Weights of a small image classifier: activation swiglu, num experts 32.
Rows from block 5 of a small image classifier, named by matrix and row number. Rows with one number within an expert belong to one neuron, the router's apart. Each number is 128 + 24 x the weight over its row's rms, rounded and kept within 0 to 255. All counts start at 0. Numbers have three digits each. After the name is the row's rms in percent of the matrix's.
Before each expert's rows are labels from the 100 images, of 14848, where the router gives the expert most weight on average: "top examples" is what is common among them. Only what is clearly more common there than usual is listed. The data: scattered letters and digits in many colours. In brackets: how many of the 100, against the usual share in percent.
# router: slot weights (model.blocks.5.mlp.router.weight, 64x128, trained with AdamW), inputs 0-127
# gate: expert gate (model.blocks.5.mlp.gate, 32x64x128), inputs 0-127
# up: expert up (model.blocks.5.mlp.up, 32x64x128), inputs 0-127
# down: expert down (model.blocks.5.mlp.down, 32x128x64, transposed), outputs 0-127

# expert 5
top examples: the character T (35 vs 9.4); largest: T (29 vs 2.8)
router.10 096:144100149124127122093150107156190157132129095102117110147113181127147145102099151184128097126089136124146162122151142141153117100149161128115074160124157143121094121182103123124153101104103154131147144116160142098128134083125109087128126094145123121149125122138142138093115122147096128143139161089110131158098109151122143130108153133137166140131171086085122073133150125100125147114110
router.11 091:103129110100130121074145129127154142152122081095106086148131190112150127098128130173149129112090144155095178092157128149159114103130141104110069175135146117135114134149120111135159089140122133119108141109119151124114120100117108100117134143135106129136111099146139116093124129149071129184145133125121122180105092102164142150111113121122170149106126096100113151133155155118131104106100
gate.1 107:116107138158130137109112122154097137128134128106153122172151133111141090137109139144101127144129134122132119128128140136163144166103169145168144158125165121105166095118102117093121107084078187117154131094106105104124165100119112164134183092142143142123137082139123142102117073172126115177125159111110115096150160111152154100116142107128132107115135115151141113082138090135139148111083
up.1 103:155137114098125127144154121104145112119106138166100119085120129154115184119144116132146125135135128145117147129130110117117138099158092116077103114141101135173107177133143135143140143140165092146114116152166149164133109194137156071135076137117088119119116156110115098144118159129120163060129104152156128152123115142096118145138108124156120152151141155130136145156131168142123098141182
down.1 107:111135152132118131132148143123148142123117109150128131154091090175158146113127105150104180130127136100144134080101131144120153146102168149149130115105129110134155109152121126128105114106148138126097118087096111104142117088180075102120135119099156144164154147079148151173146062109119146171119151144102169156116119123161087166076113111150142127107131106139125142114134111150125147149154
gate.2 114:110125158083141133169133119179174129127119093089080112119097162104112077131149101149098131102164091143130120097130139097140110109164151152159124143112083150136089148150144164145158126104091103088110108127116124084123145118118107140154107140150127107130133105127162113130140129119105111104138150078172134110085107078138132142107121139142183103148137137138146144116133110158131102141125
up.2 109:132118098177116139108118129090092125128127174170173148132151089148133182112107142091163126152085155108120124159129115150113148142090104107101136111149167105123151110103109098127087135151166157154154161115147126170126116139137153120119161116105103161124112155125098148118111127136158139156104103178089128142166156170131127118149128110118071156107125120113107105137119161112119142112126
down.2 104:119107141117108133096111136170130135092134117086169097098168152139127141110145147137147071088092124124174128114119109149157142115106167097112112103121139120128135097158126114149135140135109102101119143133159143096140160137120154093106149142133119107153157135157104090130127106117179151149083097128096158130135109106143178119129134127162120086153121125086143131084148086138074149096114
gate.3 107:139137115141087145111112124102121115137143111101193121125139106106112091101143132106107163070150106137103134139113132115109097087145150124153143159110138129136086102129148132099130101158093119156099155107138173098128164144101100103164138144135147130087072149154145116146145154110137153156115106165087120129110152104147152170174156141147088126130111183124108133151128134151140098132126
up.3 107:122137167091150135165143154179136136120083147153079147121129143131123155163132133149161108180088152100141126131167125143127153155132108127122113101137100085127159147140119136115101143087154138106148114141140102148113079103149136168098121125126118122150174112118136137124115098132110130122165169127195161109131120143115089118072120101096165135148139067145134123121142116128121150126112
down.3 103:159153115145132122124168101071107099157092147118084119110127101125119085124176114138144159140097122147163164098143087168142111110155152148119107114130128138150123077081127122165139145121107100130135115128111100156139144085140132154125150101132128161124087129116156117131137106148083124106159096151139113107089119129101142090152135109127134122136180146185152128121175125110114145159133
gate.4 092:109107084136183091136130116123136137132140133145134151121121126065118147145166126108135102088134148186125098139108114120142089135139147117143086119169104144114102155125100126117128102148127133147084125085156116190105125145133114109139155124126147160100149118175157125129164132141140097116099105101150152111111152068139136120098118125107119155112146120109120104085120148101149184086133
up.4 097:109145122155133094128136131163154103128114134121147090164129134143138150130104157172125130162119095067106165088113155156109113121150138115107134112166150114130099120108125155153149100106166174140122171141159114099128115108092140134152101144133121095120103142130111130125107147124123091156139160125108148096106133151142126181184146132136130092116091124135107135160112131147082067180146
down.4 098:154113128120159162159120116145132128107181111183080123122137122133137095108110120090145126120087163129118114143135101082124147167152155115097095148097086145121130156156159144107133129130111126111162164154154124146150130097122110099144100125122125138132145128164128105133163139174106155097101135113103067147094145075146133140129124132169167151095134094145144100138128163109146130153091
gate.5 116:146140088129126087120132072155094102119151134112162146138104121109139117139144145164134115144096110079131130165117134098166125110124144143161167158111110144160126142140112095082139125134121131108101105106176146113141106114149144133146075137160129109117148134100106089119108131124126132124080122156123121159095140119095152098053146127117127074131141121108138166124060127139109111113119
up.5 119:110115169131135185142127188114155157117105126129111119112155140135105129113120094096121132102150127174130133091146123157113126149153120113088107091141135095098124110116142155168126129116150127126146147136074099139107122135112116117105179115097119153139101122141136160122164132139111139137173120125124133097160103135158121165196115129124125172128128139160101091135217128109142136138130
down.5 114:171117101147115139110143115092138126128120108133147152132127197134124138131103131135123122133149123086130071123126126107170133141137136141102173151135129089142152149132097097131168163128121156111129102122120154111146088091092080153115115108153138156138143152160109153146148152145114162163173168099128162125136099131123182133182139128075100116120099128160149110146107103150158135111143
gate.6 095:100132115125119123112105143194084127114108099123095149119094126138095136143121140156153133112131140121163092142109136152121158154166145145142105167128151120088147144105119130119150132101139135081099141169118189101153142128120155137101106120149146087119186105148093135147082125131098115112124096104100145068117122092131146128133136163094124107131088105105164160121139127143171114144123
up.6 099:083133113128098121137128130185120121135110089102099147132082126128122144147110155144134110095124146126121110111106141157113155110163171135126093173118166125098110139112129140142166126117142114092104138178113170081119146147129133126120107123135153090101174100142094125155093134142101115114126092097086151088115115070133136129131133146126112130140115128105171153085187148127168139125122
down.6 102:118140118135133179100163141116162145127109121125089155181154159083130114109124122140104156103120085129106182125107126148135121105125109111157119136092129118106128104137182156149137133105107147103100092119095074128133127160121119142138173142167136119136135164131130143114120131171124113122136126156174120146111099116153127080104144097088117178122141124160168113085155100134149117134089
gate.7 119:120119163128109102163151136137155149189157107090148176118121100113123143100070138102106117143078148124106098114128133152151097108131131124094110107092111143133138125139121134157097172143131094151138113159099106141129126099121096130129163115153105100120113159118128121138153146145123098152128108131109132126106111099178137189137102111107175118095132149127096121150086080097101123150157
up.7 115:133126121144128131085104131131113134076090121132102079128107155142107135139157115166150123096144105153171134147131145121132149174114132120129120131138145137130113115098116124109160097089160159115116117109179141156115141152110147107142130105122141129096102061193091136124091103137142163082132157110134108120160132135076144131109124143155077120116154093127156146138155147143160100090140
down.7 116:117153109187121133146121134155154149093155180102113112135160158144132154154139106155119107144115134141107156114147137127128143113141114140107087039143145134133140204126125088125088118124135102139138153141115112108137137109137108108123134135156085134147147121158107091144134156106126103125105173140171093095151135102120150113122149102081136146146158131119111109124095102174112153118112
gate.8 109:115120132120127117075125150102134108125112098138094109127147136127137122120123114130116126115152088175160124066146162174136168137179188126105143104117134161165156138107120135131127155089119122098135127130112130152161078121111138125119133158133130152081136140116132090114136114124140174129181082115152093129093111130122164133120106146135105068089107114114114125091122096128091120162129
up.8 106:130109139135110142068131135118136136122103098158086096113148124115131125127116107141129117129146092164159121081142168165135182124183177122115118089111136168151161139115113141147129148066106124103138131111125133137146074114114126135141140150133128125102129158128100093117135128140128165130184092150158097131102107130118165110121109146119120078076113117107107124105109110118081121163129
down.8 110:097152102105160157121142099097174161118081120127147144155159115139126163168168110112160143148130133101134118115112063159137118103154142158160103163109120097138124111095103147167112117142104149125118149134128126138126070112122140163158141084193116115140156148139111101111137161080121145151114125141102146131074145146108131119127088122131154130135154141104129110135097102094128141143141

# expert 13
top examples: the character E (84 vs 8.9); largest: E (84 vs 2.7); count: one (39 vs 17.2)
router.26 099:171092099112114156132090093125165118112135154167149138118085095117103160153118075121133133131073124124130118179151118149126107163161142104125123122099115129129147133094125124103108157131109152157163125143118131141109087116155121175119070093146095139154136141104121105093161171132132137107073158108106133114082082133121173102148135142138128154134114147132137121118116113127108139096133
router.27 104:146082109105110151116152127125154131104113135137132122139079113125119162157102099119186132120098114159129131173164122154113112179150133123094084121112120132128139142132101097102143159114116131127184148162119110147080103136165117149108087084130105105134146123123148117076144165165130157135079135092118150114098077120130162100101136139112122170144121131150130138150118131101106107104133
gate.4 120:107106096159140110149129124110166118073099126064103140119150165106177151116141120165109140148097162138097130137150110139105094166111159122112122101117095135122096145175146159158142121118120140158123148128127112145157121146126115106132113147113144106147091095133129108118130123144129167111129161129170148122153150141154107176170117163151168136125100116079123101109131106091103154155085
up.4 120:125134103163144115136127118123151131111088119085108155118161145102158132105138114159077146133113130150116116151142119134094099154132154133126111095100117155141091132170148133165151121119126154185139162099141109142158094131112107105148116120121142096143098097137116101133122133154135155096118160116170143120154142117147118167178147161132138125124089113083136094084113091079119162170082
down.4 107:183143170162120125104094097133131142124139119135152084134102146128132125070133101128118131101139103155107080138148109124116147131070120136160094092195155102106108111129128166127154104148141126073127121093096136096151144146142125097140133155093111156139113147129114092169119138165138155156125131178158102134091115103126110130152120118131132131151119125131167109166094127160146115119133
gate.5 090:109101089139139146077135174142140132130163131140140158130161165131160124098074118159131139086158105155117170127106168110135121149158151104090089137145140085102135110127132140136141110151156140162099152155132140113108142098168108133165156148151162095124109155155082136102115120149137136094133182135107125147128128135120146119102106119117125123141089105145159183148136115108098095105128
up.5 091:144067122105126105103159135104100123105143150162108154107139150165125122097115089116127154131141084074094151170111158146102143127131136144118145128130091102114148112128096093151134144144115119154169128104139090140105151131142118135151134132136110122154134148075076113120138155123169139152119103144143115131085095152086115167135102167143169157129147155131119153168126147150095157165126
down.5 098:130167118121112138159113147108148112150123121158124111156181120120108139137129136096113113135153113104130122184146146136082194143136078122157132128111110066158179122087142110118117116132136117165127123160124142129081151106152138113120102122097118166130126102103185152121106149114092106117142113115164123155113107102096109116134132112090090137146116127173129145168118145120174150160122
gate.6 108:115082134154157162153128121097133119089134139129130169140121133141096078119079109118102145162087113136133147115172145130137155163102133141142125140146119138101096141091107110123141157115100112129105116147125161144105160175141111133169127130121178150150132149123147121128088144102154164146137137161123174155122094171071141109085131177157130139158146154183129109141145132119129134128106
up.6 102:144178130091088082119133121178132161155108121142126095119132107105152187132166144136145108090168132127124118139084100122138119091169130120124113130126134111139171116154152150137122113136149146119138140124130095105143111107118142136083112129120071107117115109154127121119169121161096096101133138096140093105148155091195098138157132103121130126094107099074118149112119120142136144137161
down.6 102:134122121097126113143104123137135127098139132111176103136141128127115159138156130127140097148129083112139156136102117073116171134138093115104105146114152161141128151138141135155100196132149131100123125146185122127163124182111123124140118127187108125080127147131116161149129110155130115095131101099130138154098164155086128115167132120130158113162122131093116099099108117145202162152127
gate.7 113:145087166116096139109096133134135129141134170131158098147160083146142124093089153157100095135123126102168131121155129119129155105133145110118129118136097130130151109107149122141134117112104109098110103156139103140121122102118084118154083119140112160167190161113167133134141129128122103104094125115116108170127117159087143126092142139093157142153133112112160163121185124145148105085068
up.7 115:158074154109079134092091128137119139136124164161174094134171082138134123110088149148116121148116145107177123125161125123138138117136127103133150145139094138106132108105156134136128106112107111088105116146133123119134134107115091116154086121141121139168198157126151108119119130140134109106078114122099111150138138149081136145115137140089168136165136105112139165125176144127139122117067
down.7 105:078137181172123110091123129104117142141146104140122102132124160125094124134120121115108097117106137128150172140167127122116110126154116103171111095119145124143136081125129128130112167120154086089110169132088110149106116099131121082163136115101104166101143182173098107130128127127132154103135125088141137121108130125144120116118099104131136140176086086101143094135148111141167107079107
gate.8 093:087127109124163127142127128149104083092102132131144125155124089104124137179120123081130132106138141092148123098122124142091103072163117163153097127173122146164138152121145145111091128136138147132115134129166140130145134067077112114122090124114157104131181122172112129133141122134142147119094137114085101104094137125148129143096160125115135109106138153172112112175116096163099158124134
up.8 090:091078094121149171106132131108138124083116126124110143155124085127119158181141097065185118104128123066124127092123127135090129129126136133161103130131124161150116123154133140147115132125134156129129145146157089188162138119085093133114148135142128117134142083114123124120127140138136149164103115162094104123087162147127140149119160134093108080124128113143089111153158107120153105119122
down.8 101:139140101161146109119165163121141145130185121121108165150164161125156121071142136177090129127130074145131108155140153132175154143141160121073131157123143149151099116148149127099114160107108126110100078140114116106102088113098112121106091123119132109109142104116132125106101083170147122145144113089096092138122139106104153149111110116126089146134110106133089126098133149101128123113105
gate.9 106:161150091092181112117133097127127143112121144118144129150156138121131100100121112079110162124132132153165118112150117111141100104129113133153160185109106129134144117123117139164125120087149196117167114157142142142132105110115113126120147080135092144123113121124082132120110128129107144154106099146147116157095171115157118141124137048126092142125130064103112095129129150084144115114125
up.9 098:098081144172067133087129139116120108152139135111112117099101154142136201154137120132152094095121116118115133124108117158110161157135157147103108096153158100103118127139101147128174133130121068121085145139139136118107178148134149122140125163122173136120145117151168138155149156137155117108151136106113154111152114146135152115114104164150145150129130187138140142096132101153091136149143
down.9 093:129138165156148132180118110082189139117116119138123143136153156147145124129147097127129144141089128144145108156143133103125108149086098131125133086115142136105145127060138087095104118121163123151107122180112126136105123120149107163101131107121118132123136109132124096137131143170081171131078135138174134129123130114107128099094122063094159146142098129145149138104123144133167107091097
gate.10 115:105093095134117104126136096112153100184099112077159108154090174131139151111114136146134141073158109145139160146117133106126109159095189100127138136115158131118102118163139100117129143128106168130110183098141122111138124133119122123139077133116156105156128112156123110122167132119110144148127144144126147194139173117146124121155150137117122163174126148095098134106097094108128126131101
up.10 119:149162169115140145144133143161111158101154143193090147121153095122114098134137117108133109170099139108123099096139130146125142107173080171136113139143105115138153154091113162126125123140151089138153078159126138149113134122123145137108189120135096151110124159094128149117095127128156126106130100105121101074113083150116126142112096108127156097089131111161146119163159149152139122127153
down.10 109:120081098131101139124117137097099116104098140108103127167155136137106159135099107137118099108121126128127092111103130131164107108178116166134143101116099099138144210135108141125107174163104091104103104128143132148090140104138121168094131104110088123125116101153128161156154147108139115135128119138107120134128056139152175125132151139127156111081127121177102156157123144121136112138134
gate.11 090:137148153143138118136113129112115121110193070156098151080147107113113155121115164124063120145138144088118094119147136098137135146156124144138085137088096132124168108148111167129088114138072152106144102148106106131113149101112111107108129111117176170139140146100100105091125136145139125149114113121122120115100135132107154108139143116090113166134132105144148109108120110102136196104112
up.11 092:124144166123110132142099109099139087148160104174118133113139129137145130125122148140080131096119158126134093121142123105123144140141135159128110167077110108118158113116112141145076123142086138100159078117112094166109155076095135127129121132123179176176119143099134108097110149141133103147110105136118133127117152151097141108149118102100115163133129131133125142120093115080126183077093
down.11 086:099147178096125112090188144120106109101107123047155150131105171104161120125146117144127104108133078152118155134114106138138103114121136150132134116156089167124132111127125158137137126106158134151081152148157130145095103197177153130137179132144111123085119128136141101138116109093122123123127123167118118134132141128113078122117136097150152132114124126099098145142122114116121123156088

# expert 25
top examples: the character H (100 vs 9.5); largest: H (100 vs 2.9)
router.50 109:144111150142138109108133098123153132139081146114162145123070163086145169131135139114155113088075118149130107140170130130080115110118110114105121102124136095106108105172108118135142113082154151166142130131131101125092163100083139117140126103116155150172118136127157111138118141174121122119114133144116159114108102152148137125130174126157157170166133166168111099120108113103088163135123
router.51 094:123163151139145101106114110136131138153107133107164129149083141114149175145147148154142088130081116130086133109122153135117154104145072141056108125135109100082119129174125105115104117107114147103138137139124086118107169141110177127133179125106148148138101137127140134158131108145121144112160120096115171107103119166134081141084123127131146148124190150138137129155141135128093138114145
gate.1 094:099124150097148119089145106087109166121143124126118146094160168112119148135108135179082160159158113153121128134158098111143149129118098124109073096119107102125095103136099160183130168122120147130138117110119149111160120131135132130146130138147139101147107113141149102120130145172163145153156146148130141122130113111089151122145127163107121159101071079096154148155125104087153106157166
up.1 090:135122161113155105099151116079128154109137142133089152124147173105127198154114115150096147143136116148119116102163110111160156139127109141117085105154122095099103106135153126169150176115150148156169127099118140133143108114112125148157147147150117098127093129134141111110145133157169148174140132109112127134111137125097167123147182155110139122085082116099151115131103112079103109130162
down.1 097:164130098129112134148139154159128130079124076154156166126132164095141087098156092112120136076139140097125145101101116134131124167109132126133114159163106132189153137165162119151120124165149109148132120108150116084135104145115131119127108180161138137146112131158137110105119115099115116144123184157133128105123129154136048082113134111147126122150122125167135111103109123157140123106128
gate.2 089:134147149098121108126089096135101109142112145101162131118125100096109129131161115094161158102095163136191116176142118152103147129104103152136123135123132119192117108148099129113139154171115121131125100120072167112118143165134134162138168159108106129131165154112129142202117161142138102151128129163115116103111126133113138139134112119175161128142088148135153140111076139141116112137132
up.2 088:106088147116101101112096120137176140129085138115112187093117139115169112080117113144182102154077178083118118090149128125185146174123127136144118148121100128153106123094113146152148127119129096147116129112138141136125156136121102131092179120120104140138120146155101150126126147139141122150158101161110129131145111086135098120095122172151087120096134126115127154126143146130123110175126
down.2 091:143090099136120167120074151166095142116113119129113131102143152137131083104109149100105155106157154138138161135104099122154118146134105132118150144138136169159122110107164118189124124114127095117131092143132139144124144139160074134147117138097201063137144128134094159117138113124117146123168124161157152148146119153131116067140118130137105121154118115134114153138122155164094124101166
gate.3 109:122145161160166115140105125146096082124157156158121146141099150159115121083098132160153110137124154124137141121152114135125069108132155132088121101115148153158131150141116122103108073109125117163107159120139153156103115152155108150131102108140165161149114131075100120144146083128104109108115137118142164105137140099153133139114134098121134165176110084133180130161107093118108166104143
up.3 103:134119137103102139125107143100138171102116132116149149080152122116159143180152112087148125114149089136150138175109120115089144114127113101159163146120129151089145126104141175151169182113159120094140068165144107106145135099127103116135133142118084107126142170175162130118097146125171162168119123116123095138131114135120146127130168131134164114133127127115080127122130131111143107169118
down.3 110:102107154091115122139082135112120113118102100118139132144106090078102136151120124161113083096111165122101091077115152154154143128096150164128133142113112121116175124104127129161202130123133153181129157145108117143077110118103125133145129130152145118064120126146113125089096086115137105136139154122133111150153116136124176093117130114107156123131114132100107137120109102137175133135157
gate.4 108:141142119150136149105094135153132103129134115164138144124144161109168151107157092107125147097124151121100170114097128166124130164100150128154120130150155119124133153140113102151144128107183141165102144145161104125130102124081082113118094160170140155149099104163114115144128102105088185148169127127131162142149118101109116121144177125125154146095132133122149153089136120129112150153061
up.4 102:132152146072113113117132134125164161142120103096087129152098104154120087128137118165158129140099131146130132096177143104150136152137120131113111100101142132133115146111118127139145149142118137118116079118125144141094150110180178153110149092115109131100121099129066163144101102149213124135099100079136099093145105158142112145132110134107136108111116095168133140116130117105151124103120
down.4 100:148138146130136129126068158127103134118135120134138083117125099095143152139146133067126164109131127154111082156126124182110082111121066159136162138118121118103123147130167157112164125137131120140099116141129140092164120146132200140136110121101125138120119129128155158145163137128080126135149091170094131115120143127131166152096103109168154120115177109121118126116150118148166143140094
gate.5 083:125128066148163120114149124121115149113148134148146155139118110123099097106132129073112112105093137094114139187126144162146163132133135096184147127154137134131182147127134158104178148094128102121148172133116140157164117164097157163085118125118146113162111161135106131153115133129130125142081127156104132145110141139113134065094158118121134108130122099143144105146105126128072110119132
up.5 088:120147150124108176124138093137106049095128092107139103142116176156138137130129105131133145115122135122146118106112163132133091131152177154161117123125136155128101143147144158108086150106139135125102085162122105114165133097113095108116141123100109117113170139126106108144085080126129127122148132128120146150124130116151168153169109175170109095148106167130159151137105134186104147118112
down.5 092:150110093127178139101078167149110139125089116148149163148105118179146134168124161141161095110109134125116128118149114152105129134122152151115111136126164131099154108134193128150133126074098066120119147099131127102089110164128110095144095147114138121120143147156112148124149125109122142114148127115154106119107143169179163105119137110109109099141129168146148147124107128183100142112153
gate.6 099:130157090145139118127130089113131122114165148130098118124155097107136075114123133116069145124124136124112145158166145139119141159118140163120144135144129149114133115141147123099164175130128124163145144081140152191126125134122132102143131108148137151161116150076116114121150148167169142101112080113075086132099085153143114122116196127099124182121113120114146150154160125144107125120132
up.6 103:150165080148152117115152094121118130110151156151098079091162131100165115091144159108066118146126162107130125124118127137093147147142148180121119158138126122132141100151137132138159153160151121151137131091165145175123112113127125112133143136140139148134110118073110158143147166191157128098131112099092090126110114143160120113127166147116125178119123135125145175132158118164108119123124
down.6 101:077110146128102144103135152125134115099119156148141177155104134113119123143115134205116106139122119109151083140107092143142146110093103115144135110112135072079151095165111109130106136121125139122100092146131130130126172130081112138140131105153092114116140123129159145168156104092069109163109162139123131124117110138092132178118130114124159148097112103145154149139118125104182131139147
gate.7 090:162175122105132124155136121124107128157141144141097104077149110113105161134137110114086132139113115101137127153136141167155140083103132086125119117141162163130114116081132111122129113177104141155082190139112103114147127121165134142178118164127095115185119145105132126152141157169142127166155134138146106108157097092095101123125160145145114137127111137118114149166135156121087101155141
up.7 091:136150197145106131140124130170120142111191139140141080136119087136146159160114152121111146136140124131140108158151140114131111088122146112122118128119133151094128139069163093131098105135132116092170137129090086107097160117163144130161142147117149096134128147152103133108134159103158113170178118159147109099128132176135143135080122108155119142164118084129157143146108148144137139104128
down.7 098:130156113136100150127151138100136128106126141155100127099124120105149122135157147115124166171143090126107119130162149141127124121131093136117126115125095168113114148119100147079121082116139106150079174165094087155102115153132104160138123146159140168088132177141146142146139165160142148125088119169112093066157153126099170164127149138136129107109148160105116135143136173157126124116122
gate.8 107:141141115114134131083143136122090131116135122128126139203097144153102145133152115169081124129113119164103120137133119124123155096103121137107125145095127154114089120194157160142134134120134187111126130118144134095146104130137166092132107143158137075147131151134084132099130130132148138134094070076138134098115138095101168109144096125090084144132160126144130116156136158106109111101123
up.8 106:154088097106105109091104125119085114136142124135126151162109126133126119147135117136103117096110138128103101146104109118088147086111109138112147165110117143109073102150150143143130138112140201095127101138133165105129105132148168087130144115145118061115118171152065128129140133125124137129132080085131134101124138097083155126141134146081088133159147138152131112156128153122117123107159
down.8 102:150178115139110084116148120121153122141100104143105084187131136069115142091156129110141120103134126116110145106150128136135195112129109171124093087148105163145162114115131121083151140138123174119139101125122109119160140131109106122154128164136154130144134099125121147132133105136125117127124120109124118141109145112138156096138180196124122142125154128147090135073179180124128139129102

# expert 20
top examples: the character 1 (64 vs 9.2); largest: 1 (59 vs 2.7); the character 4 (46 vs 9.3); largest: 4 (38 vs 3)
router.40 101:092124082125117125145125099129150130143110100082172113151152150117124111109142122140111129098084152099097167114123139138115115116123133127141085129133128160157139102149093090164112116127114145078078205140160161094147156141101127108154143137135103117153120104131126135132125138138078134176120113165121129152105171117150118125145126123176106119131129146074135135130150143167163102116097
router.41 097:106158118155136111153109101129146113131082101120191103112137107111146112104126143145097139123113143129135107106113154149105120148161133168152075131155144101127141101127109123132144100146134106101096149180146116095148076153137132074196158107135132110158121124140105093102143108107094131156161160116121169120138130106198134120122157114136096118131109128125145113116131132163146155098116
gate.1 098:115142143147103157146134154165123128149105097117163102143120123113090103141114158105099114125171110138099151116102116155135125113099142127130121178148125135135135131141112116193123133111136104132122081134123087113111081134100101083106180142109176100135113146094139106157154168127124123137148158179123160149166136137142137099116096152124137182125147147109105145124145130157163169172106
up.1 089:151127113115145096099119104076122142122170152160096149095149147169159162112154111174174134102106127129151087139136130083132117136161111115130139100120127114111168120121146136079111131137121145105115155135149151149130162125184146174138103141144073163104137105133153162113122098129129139122143111098131099095106123118123118166127151120144111074124139083154148099162125128127113100085132
down.1 104:134140128166130137157156127153107117126095148158174146101102117122142102127136088121125095087155114145083136099124157126147116145144139135141100163091115141113156132155136136194120151100153114112138156165128133123147120174066100119134141116165116101115126125119126133123105123133135109103105133123109125103155086114171095117123173133110087164098097197094156111104112161153132120126107
gate.2 097:078127129114144125100125079122140100115114124133121136109182127136155135086122153117126149131160137168122172111089108120163148139157145111102134076119134151138136137142131160086140078155121127172152125097113162146134150112078145134158113147115164077167131136126130157114111158127165178122131130144116135114103116121082107133143145124115073107158145124090095107113155112121140159161105
up.2 096:130154175135127145107099123143119136150130159085130083147146123133116092160121107142156139130162083130148136102129083170126124090108109119148098142114097132126113119096149148149101117080107116130100141117141157127161111109120106113072147113147105147093142111139115128148131127188112130137124101122105113134128120128134162108136114137145113164104143161216146146142178150151099085136092
down.2 104:106134102127123121148159095085111159146105111134090134109109154117146161115106158134150177127148137156130107150112174151147122145155157142124105153077102133115096129145106137085161085149135124141123169114145082115129147113110142106133129122144165116151169136120115133152142149147089131133102122116104123120173128095125163128130130123106080082150138086050116096155118101139128139096111
gate.3 108:136127132147134133112126127115168142143150148073156086126186133133106124133110133109108110090141073136119134112117128135128140131147105114143102173144160097100113141157090128127130107157122136139093122112137138107106174161088106122161175117145104105128132122129124130126157188139134081165146137121125131159099160093138127118125158155123087145059114114078089097134163135143125106120100
up.3 105:123153143123131144097133125110164146153167145066139111147169115127092125161079139115114128105154091148093145094122128133136133139164131105138105167158150105105088148167105121127133125167116116140084115092123137098093163155101131130160167118158116105107150122135095138127140183131120092154153146130125118137101172114141134142141152154124102136059117103093115105115150133114129098135090
down.3 109:124152114106140114164120158155125147107147141159126147190097122108140182119134153139113141129126195150155115197164103150135108170105112148138147152164147073125141106129172149119128091131125128157126177124112116155095120116132131129153125135101137129163107121132138104112133160093108134188117142128112111132151115097103101149119158154122124154136127126136105133136094109166175126107160
gate.4 093:107165122155124135124113073115097174126102131120131126133119154098148121095136138137119113153157132110117125183068148154107139113141109177128134127165094146129126137111137103111112124153113161120101112143133131096090134156087125118062120096134125129146156146161168100161120131150124130117156088098155212119104107110127118111133103092089083124140131122133120139124157139160144136113109
up.4 090:133110105117133124113140158108153109128187093137105107101143099143121128141144161129087131124102123149137131118165101076159104148122113101119098120111113094149110136137141139149170103112166098166151134138136105143159120111161115160166154151106138119115114097078101141109133081136114110127099173158127042168131130166082127141107136163147165137112138135128116121137107135099120106127138
down.4 093:177115186107121127111153144132095128163096083144085127084139110102116128187090101139123118105130126128113127143110135124120136165122109134115111120116115134123167180128175143116087102161166128133121082116126186128121150175126134097094135143104131110136139120120143115129150126102154098140091164113131144141086130170085151136127121123118142110126091136080134170109141150137133121163107
gate.5 115:140158141140110131137140122123084168136099065094144109131143108102135141123146155101095136170148120124169116114110127154127139108082090090146139102132118123173122097088163170144147120177172090185113098112129137102124118154131167109113117127109115144117133161103129141117134123135086120088157122113162090158122113144130140119158110151144141137153126110112122100104116137140162147088080
up.5 110:121134144167124149128105087084110154141111108108149111104092126128109078147115107118110115150138153131183113105102150136147139140104116110144130107135113118142141085134160149127156116171171114168112121132135125121101132129117176094136182123124140172130162158102143160132163121121073108112133119098137075150126129128129186135133120124123135169133114112169139068088123099097128139096118
down.5 105:170092111171069116094138128138122099170127103146146090118153112139142122144093091102154111128125103155104174197111124095147138152108130107151105121138140136158150125121144143111156138131109117148170111089112131148115137155104118110170139167148122151092140145155124135152081141122172177127133102142112126111163157095131174120106114137117169150161166135127128099122110114127129121130106
gate.6 106:103137159119117161112107136122161108089186152117143161091124155078158132123127128143143139188114140125096105112130103169118135091120141132127139145131156144189113149084107157136097116109138114156149117126092133175119124120142095113139143113109158175107109119096094150123154112119104113115150101148074170106118153108149087085137128114118133125104144137140160153113121148125101126120175
up.6 101:138086124134151127142200135095109118122089115118092101133139121153126110126114123119136144064104127104165144154128143103146145137110128089108130101165126101101123103178163137099144139137165099106127118128156099127107132157091155120131137118141094120150147164122152087114096152171173139119122155087182093164146116167091145147101141126166136154126124144109094141144142136131136136145106
down.6 098:140158118138155125136105156158153113088065098126112122127114112111149111146097130158131134087093189127092104140120125111131102149171118087119181141148118159124104099127131122115122162126136167123129116104159065111157115131093141118149100128107113140162147109103131137110096050164135095123113172138151136143129142166127121151096133127125110120115122145110119107139111147152154149154092
gate.7 090:087139117130128129102107154138124121152116148095125114140122104103175152131118085083127154105143135098158133113119099149170142068128097130154128150104121128172111120139082125177118133121129171137087109133135120167142115097127121154121134172097129105148109163090075088118137091148131138133096117128094114134142118087118111135118104130157113120115144167153145093185119090116102163126143
up.7 092:164136130107126156158129135145117139104145142142129114107141155160096143118103121120122094144184147129125139177122117127078103193132154111120118092134161131110135145139148093105137111145150101133149153121087132115112154178127130138135131091127088145144148129155146145118133160067136135161145117117167147145099144160132118092144139141120126152116093131122084166082078175117133075140107
down.7 095:094137100179142143124110174177122136136143137131108097124120143124095090147136139085100109117121087112153131103131125142138085125132096119093120122147162158158102182098160134155153174119120145136131117093127122090116111141150123110109127136138148152197131113159159125096079108131146097152063076162140109151160150154123134125154113102149109118123119151140131121141112125157120119112128
gate.8 090:169131089159156080144110203144087089151149138093130078130120154156133100128169106115134138195121131145126104125140141131135119131127089144149115110146164154141132168110092120087144139130120128103146113103098076167113135138107111079167147107090120142159145148101175135120142136134115103117137135138129166100129123132137123123114118131128120136105137086108153121130123123113102179138128
up.8 087:193161125124143105140117135137094134141143106140085144118111151160135144134149119135143123159119129146142103131123104101077130137195107125158105137104164103150139093110079098119166162103110137140155124140139065122125140121126090127136124123136146146127149123122178125122119106137101110102194174192099110118141115101130108133145099108135120141086133121100122131138094137115102114084136
down.8 092:120141079190115096122163146077148106164150124111119141134116125153165102128131123171133161124097089100124136096145130101109119142138160131141159132109080098129144146109115138148151159150133116110153115113157184113163084134155141175131128126125139102121150132115132165147131088127168145157123108122110109162142119120168140131147138149114183115144084125119149074161130138137119167102134